From a checkpoint of a small audio frame classifier: adamw at rate 0.002, batches of 64.
Rows from block 4 of a small audio frame classifier, named by matrix and row number. Rows with one number belong to one channel. Each number is 50 + 10 x the weight over its row's rms, rounded and kept within 0 to 99. All counts start at 0.
Before each channel's rows are labels from the 100 clips, of 14976, where the channel reaches its largest size: "loudest band" is the band of the loudest frequency at the time of the peak; "top examples" is what is common among them. Only what is clearly more common there than usual is listed. The data: telephone keypad tones over noise or synthetic speech. In brackets: how many of the 100.
# filt: filter width-5 conv, dilation 16 (model.blocks.4.filt.weight, 256x256x5, each kernel summed), inputs 156-207
# gate: gate width-5 conv, dilation 16 (model.blocks.4.gate.weight, 256x256x5, each kernel summed), inputs 156-207
# out: residual pointwise conv (model.blocks.4.out.weight, 256x256x1, transposed), outputs 156-207

loudest band: 500 to 1000 Hz (48)
top examples: key "2" (54)
filt.73:48 32 36 43 50 61 48 44 52 69 46 56 50 51 44 48 61 50 69 47 48 39 51 33 51 52 58 36 60 47 47 54 48 52 59 65 55 47 40 52 50 41 50 52 49 35 61 49 60 33 48 49
gate.73:62 45 49 37 57 61 36 53 54 55 51 68 52 46 57 55 60 52 30 43 64 67 44 58 49 59 59 39 75 56 51 44 44 36 40 55 51 61 39 46 66 59 39 54 61 50 57 60 59 52 53 42
out.73:57 50 40 49 54 58 46 36 43 69 50 39 62 29 46 53 46 37 37 35 61 43 45 40 53 46 44 46 46 33 41 51 44 42 30 37 30 59 49 56 45 37 52 36 14 35 45 56 48 57 41 46

loudest band: 500 to 1000 Hz (54)
top examples: speech (61); number of keys: 9 (29)
filt.59:51 47 47 54 47 45 58 47 59 59 46 56 49 55 47 38 56 52 80 53 33 41 44 51 41 47 43 54 58 46 49 60 42 57 69 45 54 51 44 43 50 42 49 53 41 49 53 47 35 51 54 49
gate.59:60 48 24 41 46 58 33 58 42 57 40 57 54 45 50 38 47 55 32 44 52 41 39 47 53 42 69 41 55 53 46 54 41 32 43 58 50 53 38 50 60 48 49 44 57 28 51 68 70 32 51 44
out.59:58 45 39 60 77 60 52 56 71 54 58 41 62 66 46 46 53 67 43 50 49 63 55 52 50 51 50 54 59 51 44 35 55 45 36 54 50 57 55 42 49 55 55 50 64 49 57 51 33 43 56 49

loudest band: 4000 to 8000 Hz (25)
top examples: key "4" (57); key "5" (55); number of keys: 7 (32)
filt.204:37 50 57 58 39 41 51 39 55 47 62 34 53 44 51 59 43 53 54 55 30 52 61 40 44 29 35 39 37 53 47 53 55 36 56 51 46 36 56 53 52 35 51 35 53 60 63 44 48 59 59 51
gate.204:47 57 47 32 65 65 43 59 58 68 41 68 55 52 45 62 58 48 46 41 60 63 54 45 53 55 67 41 66 59 52 43 52 41 49 56 57 50 35 48 63 34 43 52 64 44 60 62 60 52 52 47
out.204:61 46 60 42 50 29 39 45 49 42 46 38 58 55 49 62 53 37 61 52 56 45 47 51 61 53 41 40 36 49 40 52 38 48 56 44 32 54 35 45 44 50 37 20 63 55 34 46 55 55 56 67

loudest band: 1000 to 2000 Hz (56)
top examples: key "#" (58); key "*" (53); number of keys: 8 (32)
filt.233:37 64 46 55 53 39 62 47 51 50 45 53 51 52 49 41 43 46 54 44 43 49 57 45 33 31 33 56 37 47 39 45 58 43 74 49 44 49 67 60 46 41 53 55 53 62 63 54 45 63 58 53
gate.233:53 44 40 32 61 61 43 54 54 64 38 72 60 45 46 59 63 52 44 53 63 73 53 58 54 49 68 37 66 57 61 56 57 42 43 50 56 56 32 50 71 39 37 51 58 48 55 66 66 55 52 43
out.233:60 68 52 55 48 43 69 53 63 54 42 48 39 65 41 41 51 38 60 38 44 49 50 43 36 40 55 47 49 45 42 35 39 57 48 62 47 44 55 56 57 49 32 37 60 58 42 40 39 55 58 73

loudest band: 4000 to 8000 Hz (25)
top examples: key "#" (74); number of keys: 7 (31); last key: # (26)
filt.39:57 28 43 51 52 64 32 65 57 47 46 56 52 45 65 56 52 45 66 50 65 50 40 54 51 71 55 47 61 55 53 56 62 53 44 54 46 56 56 44 64 43 44 47 64 37 52 67 59 46 52 48
gate.39:53 63 56 37 63 65 48 52 50 62 51 62 58 50 44 60 63 49 46 47 58 68 52 43 51 46 57 51 65 64 45 29 48 45 49 57 49 44 38 45 71 39 45 63 54 62 55 63 46 64 44 43
out.39:46 38 50 25 58 59 34 56 45 48 52 44 51 52 60 44 67 57 47 48 49 74 52 52 56 73 56 64 50 53 32 46 55 53 51 38 46 45 62 46 60 52 56 44 58 52 48 55 43 41 30 50

loudest band: 500 to 1000 Hz (48)
top examples: reverberation (83)
filt.196:62 44 63 56 46 43 63 42 47 28 73 41 51 32 45 32 45 47 56 71 30 51 65 57 46 51 41 58 37 46 38 54 49 54 53 26 41 37 59 45 45 67 50 59 22 59 51 35 38 67 50 49
gate.196:57 53 35 31 49 56 58 56 54 39 55 47 57 39 53 58 54 44 49 54 52 60 63 41 60 55 63 39 51 58 35 43 50 43 33 29 56 39 35 54 69 55 47 65 71 52 48 57 54 58 57 45
out.196:44 61 50 47 53 59 56 67 48 44 44 63 54 38 59 59 42 64 36 48 48 72 38 60 45 50 39 44 45 63 43 71 25 50 59 40 56 43 49 46 67 47 31 56 42 66 53 49 26 36 47 49

loudest band: 1000 to 2000 Hz (50); 500 to 1000 Hz (45)
top examples: key "#" (68); key "0" (59); key "*" (55); number of keys: 9 (41)
filt.252:58 60 50 53 53 52 51 70 59 47 37 54 50 60 48 31 59 55 65 48 50 39 40 43 42 39 44 60 50 51 29 25 51 58 73 69 47 47 51 52 51 33 46 45 65 56 65 51 48 44 53 50
gate.252:65 45 41 26 58 62 36 51 62 65 60 69 48 42 50 55 61 51 50 47 61 56 48 51 60 60 63 45 70 61 59 54 44 47 42 69 60 49 37 55 67 41 35 63 63 50 55 59 55 45 49 43
out.252:56 53 61 46 63 44 52 49 41 39 36 36 42 48 57 30 59 47 54 47 54 45 45 53 46 45 63 54 63 55 46 38 28 60 34 51 50 38 51 57 55 34 43 51 58 49 45 41 32 43 28 36

loudest band: 500 to 1000 Hz (47)
top examples: key "6" (55); number of keys: 9 (40)
filt.162:50 41 51 50 55 58 52 42 56 56 22 61 54 67 49 53 45 51 42 47 59 55 46 47 63 69 49 52 47 51 47 36 54 48 54 48 51 45 39 58 40 69 50 73 42 29 41 49 60 31 49 51
gate.162:69 58 48 33 57 64 44 52 45 55 56 65 56 45 44 52 62 49 49 52 53 65 57 57 47 53 52 50 68 62 49 37 47 38 48 55 50 47 34 44 73 46 45 55 63 66 53 64 47 68 53 44
out.162:50 31 48 57 45 44 55 34 60 59 51 40 41 55 62 42 48 38 74 48 57 31 47 38 31 47 31 43 65 27 37 56 56 53 48 57 47 45 53 50 49 49 49 43 50 54 59 63 65 58 43 37

loudest band: 500 to 1000 Hz (51)
top examples: speech (69); number of keys: 3 (37)
filt.138:61 37 64 67 60 45 39 46 44 34 37 40 48 37 59 45 51 49 34 53 57 49 40 58 50 57 35 58 43 48 51 41 48 62 48 29 39 54 60 57 48 64 51 53 38 51 47 58 40 51 46 49
gate.138:51 38 40 36 61 64 43 43 59 72 44 62 52 47 41 58 59 48 40 40 64 55 52 53 56 54 61 37 70 57 50 50 54 39 42 57 54 57 26 49 63 58 43 61 50 36 53 62 71 43 52 46
out.138:49 55 60 26 48 53 35 55 47 59 62 51 71 48 39 59 61 48 56 63 50 49 54 38 52 50 51 80 35 54 37 53 77 56 52 49 48 50 66 70 71 46 42 52 47 53 43 45 45 53 55 56

loudest band: 1000 to 2000 Hz (56)
top examples: key "*" (55); number of keys: 7 (29)
filt.80:33 51 36 62 56 50 60 60 48 41 99 45 52 54 50 58 48 48 61 61 52 56 73 59 51 45 39 57 44 48 39 58 53 40 54 31 43 66 57 51 45 63 50 52 43 43 59 56 44 67 60 54
gate.80:53 44 30 30 54 59 42 55 47 51 41 65 48 36 47 62 51 53 38 55 49 55 60 69 60 53 72 40 63 56 58 59 55 32 33 53 63 71 36 39 68 44 48 43 63 38 42 70 60 50 52 49
out.80:50 55 53 44 45 48 37 39 61 41 38 48 46 41 51 32 67 48 48 51 61 59 42 44 42 58 59 53 44 51 45 32 43 57 58 51 40 52 53 60 44 51 35 53 39 44 59 46 47 51 48 63

loudest band: 4000 to 8000 Hz (31)
top examples: number of keys: 1 (57); rumble (45); number of keys: 2 (36)
filt.77:64 46 61 36 56 47 41 62 49 62 40 60 52 41 58 56 65 47 49 44 75 53 37 52 53 53 64 44 67 55 51 41 55 70 53 59 53 50 40 57 63 43 44 68 58 64 52 54 57 56 46 46
gate.77:54 49 44 35 50 61 46 42 55 69 49 67 53 40 42 61 58 49 50 33 60 50 44 45 45 49 54 32 70 61 50 36 49 58 52 73 57 53 31 45 62 51 43 52 54 57 61 61 54 43 53 46
out.77:66 46 63 39 66 45 70 84 54 42 56 54 45 80 53 41 47 47 53 57 53 60 54 48 56 74 34 69 42 55 51 53 53 45 51 56 63 43 42 59 59 39 64 37 63 46 48 49 54 54 50 46

loudest band: 1000 to 2000 Hz (58)
top examples: number of keys: 7 (34)
filt.64:58 36 48 59 45 41 51 60 35 28 34 42 49 52 62 31 53 52 27 46 49 45 31 65 44 62 52 64 44 45 49 44 44 64 39 40 51 66 61 46 35 56 55 44 39 54 44 39 50 35 38 50
gate.64:56 56 45 40 54 59 48 69 55 56 45 71 51 50 36 43 55 50 51 55 52 57 48 44 45 43 60 40 63 59 49 31 52 39 57 55 52 47 42 53 68 40 44 59 58 46 57 67 68 43 51 47
out.64:33 55 38 57 43 48 61 51 44 45 52 62 66 46 44 43 56 53 43 63 49 48 64 55 45 52 55 60 42 57 49 44 66 56 37 63 50 54 60 65 53 44 54 56 41 71 45 64 59 64 39 44

loudest band: 4000 to 8000 Hz (25)
top examples: number of keys: 9 (72)
filt.146:60 21 49 53 48 57 53 42 51 41 59 38 48 40 46 39 51 51 50 54 40 52 47 53 38 64 49 39 49 49 39 49 41 62 45 62 49 31 54 37 52 44 48 24 32 63 52 43 50 43 49 54
gate.146:59 61 42 35 53 62 42 54 62 65 58 71 54 46 43 60 56 49 50 46 67 61 56 48 55 49 64 42 66 59 50 37 50 46 53 60 53 49 34 54 66 40 45 63 57 55 57 66 58 61 54 48
out.146:59 60 36 46 45 58 56 42 57 54 47 30 50 25 45 47 42 43 54 46 45 47 51 57 45 42 47 46 63 47 49 42 40 51 45 42 43 50 49 45 50 53 55 54 40 59 68 57 45 48 52 46